From a checkpoint of a small image embedding model: trained on gratings and oriented noise at many angles and scales.
Rows from block 8 of a small image embedding model, named by matrix and row number. Rows with one number belong to one neuron. Each number is 128 + 32 x the weight over its row's rms, rounded and kept within 0 to 255. All counts start at 0. Numbers have three digits each.
After each neuron's rows are labels from the 100 images, of 14976, where the neuron reaches its highest value: "top examples" is what is common among them. Only what is clearly more common there than usual is listed. The data: gratings and oriented noise at many angles and scales.
# fc1: MLP up (model.blocks.8.mlp.fc1.weight, 768x192), inputs 0-95
# fc2: MLP down (model.blocks.8.mlp.fc2.weight, 192x768, transposed), outputs 0-95

fc1.248:075136120168187159114093137137134093134145129164090120070121159127120097091091154117160043129152139125128094178092111118148121196130128158087060099150159121101092151153186180101140077120124095173153116125123197161138103126131198136177120145097075139111137145130108123142122120045153069112
fc2.248:156141145106159119111141160111164132108156111142131140125132121091099133139145124171132197094082118168144181065162128084143132091129100080117145099141159093138140152075139174184079142071134186109131115163151061120093035159130158175131131160162095132116116122163139185128075115132082112177
top examples: coloured; dashes; very fine

fc1.12:125097095158136137138194138174158125153137170150116146155090157165114120155179148116132112117126194150091081151131156110160132126077150139175124090097155136161120116127141119136096121154215124107103120164181132129151131185089187144108118163154163115119131117124082065142110126169133137185
fc2.12:116118169155095083110075110131101112113091132079105173105127144121131125046113152129124134108095097176159135128159128130082124142109128121131130106137099128142148078120171149105099172120124105146171137139126091064164115115140149048132096165190174121105129124170116141120129105159148104115
top examples: noisy; dashes; very fine

fc1.152:098120127166103167112133094107150119170110089135099161050059106088083149131132096135137086166161162083114100129098133109145114140178129144138124088141188149124191093137072164147143116118148136117111136158124142141148123199137109127178091175143142097093100101110087139118118142080137125152
fc2.152:107126106128128143210069159133158131153069112113131087111159126172099180128142112158134128091089122203134148131141133148127112074133142119117183155059103105102157153076143095133081158112128128122152118131144136114061059104150170069123174105115104128149177138181140129117113121131171130052
top examples: very fine; sawtooth grating; dashes

fc1.154:074087106122131107139103119082139173128140164164112087103127232142100145160106149130175079116101160142085145163148207130138141133144107148136112153166144162086131121086167129119106136106123161123133139208123152099132065181197165121156103110112105121133114106109123077118076116097133181124
fc2.154:104161113159119107136078102123124132129159147152151130146150085163159146114170150117114132101031159154114157198108136141120138088120129106148154129119163133118129170105123114129139210165053143117163097098150090113124088123131110121102195063188159148135129126156105132128125139121142117043
top examples: noisy; sawtooth grating; stripes at 165 degrees

fc1.131:070120088094114134166138114113126180172116087128170097087143149086154172094193083062141098122123099164136079039105130173080126208175155124112133161064130176131155073145134121128132140119144096144100145093119125076167176162137138149159119120148095131130155072122149166143126121139180126192
fc2.131:106130143150138132074088061130152101091120121139181140187150108105090155126125223177116138125133117143108161127179083117125167075159122049129113164091107124074095177088150088149133175134185163107157091158117096127126083083163132168190101130125217115105169117191125109129128111134120109104
top examples: square grating; stripes at 15 degrees

fc1.653:128146102143134180201052071158132098169155099070179141107195180120133164078136115102161145171145135127099086100083116187135114134174183096140114066162075128146111072091162110155101141166096076122131176101113129144161126135156138097165105106123136082102129123111129134143107058104134094150
fc2.653:149138034140127149112114112107137104124122080076156144130147135172113230131132139169094143183094130090068157148148125177199057109119126142138149062132109129153159142123101115129100086174123137122137178105116156156094054134113095058107160132096163115130083162128102120167101077154107100103
top examples: sine grating; stripes at 135 degrees

fc1.49:117109085138113134147109166060106177158140109154099100071099141110117122147120083065128134123151116161104113107114131102107192198198114136120176147148123096110145135118130180127095190119135077145147118144106108103121116197139157104062121117139102121121179078125201127064124117148124173138
fc2.49:148165039149167137120124074134187098082108107059152119172141143176104175137095165164133159171092111079032193136149096121178111086157115124127087106137123107116125149116133107110149100154122103122136191143088118115119030068140140064156108161071162093114102141146096124155132065128148072131
top examples: sawtooth grating; low contrast; stripes at 150 degrees

fc1.234:087122122052152108180140101158157148151156142188125159135112193163129113196124163105110100091111096129167153200130121155108093151142101146149136091134085097124110173120139117120132085134144115127078149162097112194148147155195137141121075172085091099121142101138131131075138131057104116131
fc2.234:150062133127137175090132143105165140107125104138144096079168069128089114103151141138124139191063082129141132107126083066180174124044145154080169128107172100153128112071119106140190100125148138118142112156127108138074067124106086132117150162130143178186151135156098126148138138139123084098
top examples: noisy; sawtooth grating; stripes at 45 degrees; scale: very fine

fc1.571:117113116083144096194144134088111110141176084142105113129096143123163089126137135138098078153118125151092202114084167137133135132134108140157136165162121145160111127102123140161079103088179136161118147159079123120160144139249136130136063172133126113120097078129132097071087056052156178187
fc2.571:120102161120142121111096109076144157124175158110141155141172108094138146115141105146174216156068096091165140118180095109126144109141131123085141122147161144107137157125095149148171174165126176053165138122103091128096093155135077105108124128150200162182127153152130167166086113177176096053
top examples: sawtooth grating; very fine

fc1.10:140133169153088076152093157111110188127167145112145092149099076163138092158148111097151140150204105104115122156105134025095129143119055118076160140131132094170105142076098141144157124131112155086152096165070128109083129169185097161071177147085149108157105101134137074181201107119087148121
fc2.10:163150069128146060137132133109152154087144123163137132153084114100123111152136114099133113135184136147091136121139091118065131107156086132104107151055092105114114109093094143152148163123172132144123145077167093099145151119143137127114130201155132134126118146102112155121148178116112153151
top examples: coloured; windowed patch

fc1.125:096124090105099080200197139079130151064152092155104115124076096178073113101121096170155079073126134086114188133158090165135159141108151102175136136091151120091217105153126103133115116134204163145160177182139120174149131124118060082122138095138125126126124104092062153106111117139091188120
fc2.125:166074100091100134068097079155148098132122167126123133144165129137123111117129139122141160149136149180133184092111122146112076089197099088093139154146130134147103136124144103122166158159125086138126143130110184090105089162155160169067195147111110157107129110141123132138127128162101089047
top examples: dashes; stripes at 150 degrees

fc1.28:123128117084165066082145153082081184147126113144107082102126074160084112153114068106114156149167170144116137099154137079077148162174070124120186164142134097129157149111116184117127129145113141159125110122156073098127164190147131112098156137137088116084151117145178073133184139126107162127
fc2.28:178130110149177122090106092147213082126134149123136154142120147092160138110125181169129108133181064111071153166181131164158092130107128148112111141035137176134166142115110128113118098141154109095134152177152168152088000088072092035142111171142149186108125160127119156106088157131151093155
top examples: windowed patch; very fine

fc1.753:133112125134154179136104080145132130137027103092152113130106141116136148128141132103174080137133133112062121092123156077070137135054167164082106189142160118151158130125167123129213126105134142123121136102150129055099147135151114155068092160147148142113156165162121111136125116124126125079
fc2.753:117078095129128115110136129060110166123193151146135142130112164163117155103117162125171142139175066162162109158210118104129144099102113081128140110140123146123205079138190117119083101124175140145151141147103170181133100106157149154199080091074134145144091101082126202157131107111132161181
top examples: very fine; sawtooth grating; stripes at 120 degrees

fc1.199:121095130097181173137189156140145172186072153140117144115152090061158133149131159138167171109132161161053136147082075041147115121076141136134135090093141088090105163082099156149169128122157117130095140066107127072122108124089137126075120131147171113136104104153117131121170170114142119131
fc2.199:097152104121167122141102130078139089062132103104103118140123145128082125142131135116116108100211045152071140251106163108098145132154151172145090162138112139117202129144150080120120112085139110116101152131157121169115157139092104139140085104114052087135105139110064126129179128131115108115
top examples: noisy; very fine; windowed patch

fc1.381:089100105137170147118077104158099119106123115145102118065072160171094119151137165160207053082133137111065110179075100114147110187113155151134046129150170152132129157097107141090197151128080111128109118145136170132145108125177177172111137132108139147100145112155096114123184180090161095098
fc2.381:081141133083138153116119173040097137139151117143131136169165138182054175148133125121118146111093113147175155082159128148142122122074133048142142100160115104106128153090118096162131141032149188129177135160092145068104097132087161169146083186133085159165135132133178152143157110150144081106
top examples: low contrast; square grating

fc1.346:112148124057145106070090105096039152148115118151127133109106081196073134113144083101082179150134228132140099103121122105098109164141118149125142159142135109150110093128143170122152152119089177192114097095171127111156176173147148128190141160096112082110090138102120047152176137074106200089
fc2.346:169112168141125116113137103144193085135158138131112125155109139048151099115106169134149084113163000143099163170143160161181140143091144131121087119087140161137162165133127090102114097142147105091137135237131134147090000107094072075152101151118150167096145140124141179064088178135166115168
top examples: filtered noise

fc1.767:108110105166133103073107115139126158127134101141134113079095117126106157136157163117172072157133160107062070082158200060179089161074134138136091146103163148141133097090117173104146131128111122113131179118131162018136120150107140171129131158123173113122183139143079162150133127098092102132
fc2.767:103126137092107126132158125101124133123169144157097167121083173124120137144128140151175147118113131147193160100175048108084108159096147045108167168203117130061114132102140117089049139137144121128146075158086124099083102086155133120163054144143120151127091134141123156101131098183181123121
top examples: square grating

fc1.269:099094140115140123136127119152154073084120120136064081162096126193064128137133164157141077099104115114131084160170108125119183125137188148126170084109156168138141129163118079072043138159171140079068161190138051117174166109090124133112105145154070102064123123134072126110201132114132086104
fc2.269:103146106142184103055118096183156159136157171150138159138133140122140120093103152051133179160105113129106090113121158112143099153160156127125110156225147137109153185113153069198176070109167122176185137076163127114125171187080195133124149147215137120071144120169162128130113084167130157032
top examples: coloured; dashes

fc1.132:116151101092079077140103168103139153098177145176157093104086212096157139148147146138186085150129149145132135160110162134143098195148145125190148093127106145179121138086079100154141113094063166170106156168075154106180105156166140147183089174099099098132126140124108134095129102106139161148
fc2.132:119120142167128223150054075125138182139150110132155112125148099136138108136149111154179190133074118134159165130193088134180144140114058073114109093103131092106154124080105156127134221115170166038166159155145099131149068155110094114113138144134129158201144147121136154162065121123188139133
top examples: very fine; dashes; stripes at 45 degrees

fc1.549:142082143121211122148117072132136103108154064094119136087108188153112101124102160109058096105105164114157109172087151133111139097146142086152120136135140100076153124139175129096120166108119153143121179164075125160131119103178166114135120151121102181160149115097116137063138160122104170150
fc2.549:116075078151184147108120118109104107088179130146126105133147133123138159142137056128136134124138117113119141146165068113137122111161131135076150164171138112121137143144091132154154104060126216169083141089139139129113107116140090152096131162103180146152153115150163134142137066185121033073
top examples: square grating

fc1.530:100081146109102125070100145140151147164110136119148138120138159134098149169157156121184082104140125116036131157156124127159111179141132150125133184091159105081084139114126179119171104162149176148087128137119133134124147103130106177090096100057170091105078128072131088171129128105137133080
fc2.530:111090154168191136132098136097126143129095108175130088156098147112131152057097110138087113118226101113069111113159198123129104159102164125181141118117109139077140098135093163152113113101102141154143156081178119170139111122144196051244126125096104104150119090131144178137169136100141132152
top examples: very fine; sine grating

fc1.440:123123088127228136099103092106121157087179109149111160069057144155149114129164114132116087139170106121112181115125116105156137122092155058173124135091131094112077165147151143148157180168145081137165134190053156179135136137146139088134160138141144151087141174165143146129145113078118174181
fc2.440:096153123107146202203129095102116132158083110101136150152154087122164161127179156119089122137167148167150179146165111089147137126091081105137136159073097083117130129096132122069086161086046210121100140112129164139126029155131106147107094148129091166137094150120076135093145106148148115112
top examples: sawtooth grating; coloured

fc1.64:105141137132140151121110132091128108111114103112098165078081071144185153129122187052152080071115223143123157067152166124111123118101128158172164127186111137056142122129138159105174099133126110161101141161110088069074088154138156113111139172143129159172110119151110091106136116141084213134
fc2.64:118125079152137088120134132097082131114121146152097104058104159112057155200156094148195067082150150141139102160149110127101130120154104076094138110146083148149143137139116165149084148107090168181103149110100109144129043077117161139143120115075140115122128124146118098130111083187119096096
top examples: square grating; medium; stripes at 45 degrees

fc1.181:120130125080101132064078114124111103153119146169090091056140188172152064099063134120072123133146169206151149096152150135102147161153115101147165091182080079179164159103134176182124121125149105136194140130170110126066157112104123099144142120141111140129126138115174066102152174089109182128
fc2.181:177160119135120092160162173125177151119174125110122128143096100106149062160134123124123127125099051119111141118139215176086134114086100118130082125096164150123090091128080120130145105106141102098119109212122196146123047152159123104113108186139115137128111143115127180089110191117145154103
top examples: coloured; windowed patch

fc1.293:128077107078146118027137122145112063137066149199085121074128148133086120112076143161070117118127211169161154099186125166164113149144109152167181114143097076145177191096146151117092131110145119137129127090198115141104194121121097087148164123124129116117097165087126089103110168112146159110
fc2.293:172166117166098103161118169137184143105154096102114111158111144081181114167121117103142132162106055081099162142152229141110118106096088114106118094094155142156104085102073132132141117126135087057147141225082196129116107134148132103070122203142151122166092144099120180099143173127135161127
top examples: windowed patch; coloured

fc1.550:089092150140126115194157118141117078115117103181061114093086128156136162112123159091080102171104190174119154142090149136116157165156142150122135031124188147091133123137179123106106111128101092154134110136123124139117124143172149169114127180123119145111125130173134103157124145054153108080
fc2.550:140136113110171148111144139063131109124168139138209138124174146118117136118149140096146156159076040106147134131161102086147095099126159103137164136160138127102197179117113140166190086119161184089107081144044118119142109163096118089107120120125149127190095126109144136141112117153140097157
top examples: low contrast; dashes; very coarse

fc1.335:122169164102109117145138147109087174157179134048139081162106107169112073166129115127105181127188128097123139119102146133091149112102115111142054148172166063127056082120060103120152098110094129102093092123116161094165107181189153153166139116118122086183115115134105131188158098097110100095
fc2.335:145129127102173035144130118094125159107127191156150128133058124116118078141129124102127110090234157154124081136134107120068167120133086126137123207111147141090142099087084119118121184107152131125110115093173134114157199156167136146096167161167109109133137126119145184126105160158152126126
top examples: low contrast; square grating; very fine

fc1.566:094090150170137130091096045109108096141139117187139101070079127105081162136124109079168105095144169128048143121146143070165100202100139141164144166148158164132162109096130128082169139092137134135101102140101143073143095082157180172165111112092141118150146139184108078129151162167106113096
fc2.566:097160107133150136137151187076148126104133136158149124124083160129096200143125131104164125094133123165134103141212129124140128110108137079120197125164105162077109099119116067125074087127091134152169189105155091119107088113084120154203066139135125105168077117118151124137114138155118130137
top examples: low contrast; noisy; very fine; square grating

fc1.382:118115133116126117121106081179142090119090152160098112047182214087164105103079158112144098131137149195120146139138128115115157142181122079122189095156075078126179147072133153181095151114180087145182169106136075176100145096126145098147136133158117138134163127112183119083139148125134168159
fc2.382:172130096143157044132147168086168162112155156125124104156067073153089073148101125123140207140147102091073144126158113126087169129141072128149099145141160086100123132095106125110132142117103122122096134162096132102138131146158129118091166165110146069128097152126154163140115103130119133142
top examples: square grating; noisy

fc1.463:103117140133185145184107125119089142124148117140089159045116167129167162138090179113158034126136181130099212173093158109076117133175093183127127125143129156136130142154140164129148114151113132103127164183093105163122111101137143138103065105114122114114129136174153083143103150094125100109
fc2.463:098150070120126147043187136098186151109154098117090171093178112169154138122165131086155175165090086183162146126190129129154127108080096134122175130141108153096138128096119114152155061098109183107125115121104101120098105207103155172081108129135107098145104159123148195139125100126117101063
top examples: low contrast; coloured

fc1.242:104150169109085126107116122147075158172176106064155064161159085171095065122137100132081146164189124123136139078144173115093173126114134120120091128177146081164072129130108129131152098129107129116112119140122147097139115177159134124131132075143148090132115092139137073158174129081075153066
fc2.242:125136169113168066098171126077156142117124184151136106144072109118105122117155124141095125087225128112135087141122140127103150125122089140152100199119136160065159110109098067072128134133140122072082093154178143128159169149167142129147133163124142116138174097136116199129056118172203142140
top examples: low contrast; square grating; very fine

fc1.540:138142124139112162098097098174144094148118140137120119079182193104140118088080149112131114134148145178105135098119118149123128168174135080113159089159058118170169177056182182187118129136182097140177166114161102135077157081090122088128141108148129150099179118161151117097132137138117176140
fc2.540:170116166085116072122168149098169153093113145126104079137091091148135072169123151107144160115152077107097134129163173159087146137112108113158111145120138092089139067092126085075133116112120133076115111255166171137150066151179125151144100158122113082143098124121132161146095143133157065165
top examples: square grating

fc1.157:121106104106180143055076106104117140093138126148174076068149152178102160162083142060167061118141145125122111055167159085152061164107121135128107131150174126110182107137094171113160137155093126119123111156103138170139111131202148126144082125094077163106129133180117103094140094111074176119
fc2.157:112139088135124156172160163111149143071140127124134132150098082090100165147203129118092150151104184199116109156205072094175113077083153129151151110156138114135137123152098115184103149121144180129117146139137094177122081183078157121122178110175141127090124120149124110159137148087136083133
top examples: sawtooth grating; noisy

fc1.481:100123084149143182076102080109158184111084138153091078072128144153147117121110158115181079175112135149113103118128123117111110180135136173173084155141110082103164145128086168162137107104151122142157123169098169152149115103082139134129143107150106149172157125138100110117130118081074110116
fc2.481:125047117133103110124150146066155112138178157157050101153162130083120104156122126128133117104063098133096197180125130194144164072087149135108138106106157128159141145109163121164101126096119146135134086114149093129098052134072125114111178080198068067129164119163143090099113117121122085062
top examples: coloured; sine grating

fc1.394:118105116114124101099138154044114202148142120168107089123077096133085087154109087119099164110153122149133103120141130085118206178171084144107147173154154095120144150119122170108143143117158116153124105125154102053134144151112136121090152108123118125100170084158186114083127146155122178124
fc2.394:152134140126153153145113053170180057109117097072164137158171182138160208111125166156116117132149109137082146131108114155144075107129129121141090089123100143112125127107125122110137094181121097107147227118102133148132103102123125072198108152094181117119106150126100153185109076118134076145
top examples: windowed patch; very fine

fc1.75:134095134069152132174088122104182104139168060203112117082119143150140162105129155102103053091091149116113172093102145156128165120129104146197138102138133142082148120129138116126087149127103136116089102135042137188083112134179088134108164131109080122118155145105094079149136116034141103074
fc2.75:110096057119173163104165111070134162097144102107178070107136119133156165101152158125158170178117012114097132179132128124168092123115164073152174133173121147121150109080090161106161144127143204166149085145097095102148085137053161119155143116122172092132133151158132179136109116186086151130
top examples: very coarse; sine grating

fc1.629:131059172095168194154157122161130126094142188129118066117101164154103141119131134131192114112107145146085124166162147105135121061141100147177123119124146104102097099140171144132186124174093095126156140173080100098168138156175132116154147165119064132110128155173125082117165113117136077112
fc2.629:078194082123164124085165127115136150156086165077077168082121102101150139135138154111111111166097153159176164048154095089131111212141147106091119183135139074099163138141133101173136127119141129167146156095133080144108112158156197109139184126114090139128126116123156116131104133148119104040
top examples: coloured; dashes

fc1.222:124037138117205174133100070085134123098150087163130157066124159120194091121115119046111077129135144109122160117119128098146185119141115138150153152122118121069163125114120122167162187157161182111161149148059197168169108130152128087073121142075125169117122117151099099114124095134068189145
fc2.222:118113079130165133129152125016105165073163143145148149120121112117106124149156073136163167092134110150131096174176124026153164066127153142126141149152084112110150134177144132169111087102114221151135099119095129167073141081119109125150144128143147147131088094152088113127162071125130092098
top examples: sawtooth grating; stripes at 165 degrees

fc1.507:128188123071121120201093093137104147133130137073123113100138144119155102118144142072151106115137089155124089083107146158051165128125145025139128141142156124119073032139051102168118143093155122140117122138122176125171126142171162176144122162179089091221096136083144146167164143139148113106
fc2.507:138080137120138056116146150077134155126081181184132141098059074165111104134180096145079125085164156151162070148096094088096165144134087190125160207114164161056167128121108147081128186126127147149100102075169075132155182174093122141107178135105123127106161118142152135119114096161133150117
top examples: low contrast; coloured; square grating

fc1.221:098164140134131118151152145086076183155155147063130092156120088169109100170160093120133176132186164084124127118102145110098162096108123130146082181153169084104057087103072112098152095123095143102081092120107143103159138167186163183150164112110120087158113111139100114203158077115112076100
fc2.221:146108150109157017119118111111138139101100175179141119126061147129148110099118130123138116089252151136121080170135123124069127126120090150130146192101122141113179112092113132108119186126152128118146119130175115128144206117145119132102183171152123106114137116128148168133081156173161124130
top examples: square grating; low contrast; very fine

fc1.252:127234129156099151094137116178153123168105065171126140108165104078141170117137125119160088138129196112089137054147157159112127169085099142125138126138171098164107175143155178117167134126117106135165141095118128060151104167118170127131095170129117135084117132119117100135103132087123061112
fc2.252:098068196087132118200147137124144152148198129164105128128079134124088089114135158134144139124105045157121162126183113110096090121064155138139092090071138114163176114099127125139098125091133156119110128177132098133144084093137143094159111053221080143138087117094134146123119086088114156213
top examples: very fine; sawtooth grating; sine grating

fc1.99:099083132118143114138060121176157131176129141130105159140167181113143128116060147093168147173104155088125120147104171097126166136123128121154111148158125136099090070112172103091091159166091165126155166106145199070162082172081143103071169151091187157134086127158149117086115118166088124098
fc2.99:136102089133158147122222135055131196134121071087093082102135112129152096151139156085113113110086063139133084116213089156156133154081129126133174117116178114080179132109155168156177139104116105179111088143096088102128111112152060135144090089063083166178073136137095131133118117120117081144
top examples: coloured; noisy; square grating

fc1.133:150112116182179122165153097118132102144146153134125138065097171172110124094063175146180040127129141115113155180096131103115134140175145149087118084157138123107137128142086115181132136158094149134097171146124135094120100113128132136151141117142078169168157093109159091086155126052093210109
fc2.133:157167102121166124084173136065145111058153071127150110075150123168048114205169135123105160116097178119102134154191051118200135128061158158108160113160150119109149109152171088159140113115130196127158149091128077177173130162132124162112147191108156093123119090093188092113124153158097120094
top examples: coloured; noisy; low contrast; dashes

fc1.604:077130100070133122102145174128097124127138095181119104085154159120119118152184153095097095109139127144137151141145210145169111171052177164128131156098136132094145128135140112131036155149168149118084110147153077204112105156077108127168100142144128145132108140113139040087134131116199145146
fc2.604:112095161133096117133076089177186148073166182119193067144123159102146065090120124111173166162078067114082094115119131130115113156134112129107106141129147131175112141077129111166150136167177104143099128161100124123120105126138066099089178167234089127101157163150172136142108086136186182153
top examples: dashes; stripes at 15 degrees

fc1.298:102100109140158127086131098150148132157137155119142076113194150093132055123088154127115128115106127151154154139148142096092191101143149085120130107135116118123171199103171153140126071117188120156152116091097091118098184118080081146082159064135161151116157082169182115127114159130100139117
fc2.298:141125187103128123066143175093128159105127184164158149112094081136118150123128118158083117106133163096144112155149149106086127128092117129177174146137148091122120137144134051126116143075115126088119074204158122157175048110134098198142116179136136094117141118092114147112154140098186146059
top examples: filtered noise; very coarse

fc1.562:127135138180161134103103128161140136136153126176065152096107165121152140145080186064175087119130177137082126121116126095137147149118119112129100136148174115118142133096191228165171100114192117116156159115085111111112099146154166116082108127120123183134116166155137096150129125143083094080
fc2.562:149117119052112133137183158088134125084112119121089088086126149164108130202177077147108154149116120110174167184207135085118137133059122158146166118140102097134166081139164095117084118120107171152126104147166090175142078115165134131169116083111127125129116091074112135080141088107109101125
top examples: very fine; sawtooth grating; stripes at 45 degrees

fc1.728:126108102144122165198079089139130105110144089108165167121194186111143156113154118104175150185150111130117135106086111192142099140173169141131111077123086124145114088110142145127098153189084087146138171094107145164124125179151160090155119121107119097136115129116138140159109090120120079173
fc2.728:127118053125104176133110127134113099138146076069193130117165112145121224158167127137103118184130160098074150117132133184199072104118140120136147077121097135150138128133101111123104089144114144118118160047119141185106083127091086065125140119111137123117088149122087133167157084122103093091
top examples: sine grating; low contrast; medium

fc1.307:100120135104139105126115110127157148107139084091109123139164155137134118118106192131125109107089171103094134072166110053087129118139123104133186095188194151076118143123147122092101148148176148138145133170169146152122107117071158157131165174150140134102128113138065107119108107080081121192
fc2.307:128123066124164169107129113024167141130078129150088153072173116133154174058078096112140117107131041123115107117167102132152118081108136134117136137135099134128194134133100143179175072069139170176091110137143110153159076143088121193119033153066157152165095076107125173148160100155100130106
top examples: sine grating; coarse; square grating

fc1.546:067089093175113117080098141144114088138110148151129120035104194133140108107142146063157055105138122148089110135137132119130141087095138115099076086125161087150070181108179178175156115135127141173151125145134146050156102096113146150113104113132113147181115098154088049120111122110091060136
fc2.546:114131153127182123157169142139147092136146174099128148154145104095122137176166145142053145129145148115043139166182111054119153120042113110162139152124131082125166122129134154155025143129160160077176162121133035137117121110118135128143164115166126125093126121099169114097089087138139147143
top examples: noisy; dashes; very fine

fc1.77:123161092160140164087081143172179094128100110103099140117116147124132095175109148110148143160177165113060129134135080066103119122103172122115126074116142132143070197144127200149183104159178149138166163119119148112110136122130159121071129091134072137142118151176081080092082206197125138093
fc2.77:084093167142167105158095111136125130088078131129069104125116134114135116132174116125064117148182097150113132194192121111151154115094104179111125140116122131105114089129165108129058125148064165106109143060132154147135104124132130115191124068172076132093141095089067133111107134093076092073
top examples: coloured; sawtooth grating

fc1.246:110140120066139144101100134110141179162112073166131085069151121098104149113138125131151101152133185149130169144084162162138094223124136138153101093134171109158110154123113190099098143159143118146098076178064178189164140081242102141149095189052165116089142123125132136085113182098127117096
fc2.246:130081169112123134191171135088171107205166104151144116157128148118117137147188142096128135115091113117149109097191137118198077083112157095155126122148088107082169088060114129143138133123186132099137127084158101088111078157053138121117179157182055133157159128159150116109132123095100150120
top examples: dashes; very fine; stripes at 45 degrees

fc1.465:157148148121107156117084115089112181156174116154185094113117148161165130114106119063101049132111157169117157128139166122118126159132148150205127122113101132070129120145153147149145053155128163152087108184120133169161141123176144127183107168123074177116117145100112151064110127129087132144
fc2.465:107117141149068134096120082145161132108162178079181081150112204156163151142128161121172128103139063067155102103235067107098132117146090125092180149126168085132135081102097091078115123138108162150116144136097116117141077131119087122110123116109127136136136199159151128122102113152171181099
top examples: sawtooth grating; coloured; very fine

fc1.273:111090176131122106201124130097123131119193135121161167119136192180121136110074150123174088119075138157123133088094199120102130071181117107122139102167095122128192137107148127157119143123177100121122148125067157114149127130158176174089142142081112168179161134122127118109111122038072113163
fc2.273:152112074110164137042143110081134140095122130080090085144183129175073089148199117120161174078053114088155119178134079090142142128117115134136162156181127139130210149147118153156111084126087187128098111129118138158081093131131083165094093155116172126118103108154080128162123111171125103036
top examples: square grating; stripes at 15 degrees; stripes at 30 degrees

fc1.528:136075105165073116117076130092180088128222127097126148081116138109119153171127187142143070084124101139130087182145136172124111103130114127176059080142152145141122098145158158139122129086119135096107118129134086120114124077174188143116079109105074134093122153135138114098165103149117128082
fc2.528:147157117131084153081199100104143092032116140140183111147137124168080122147235123095074163166078153160136159113162131042141133131126138120125165153119105149127124120148093105183141066079133173173099094172106081166138135122140167131118106129120182131144091126184160069154143148162169113127
top examples: square grating; stripes at 165 degrees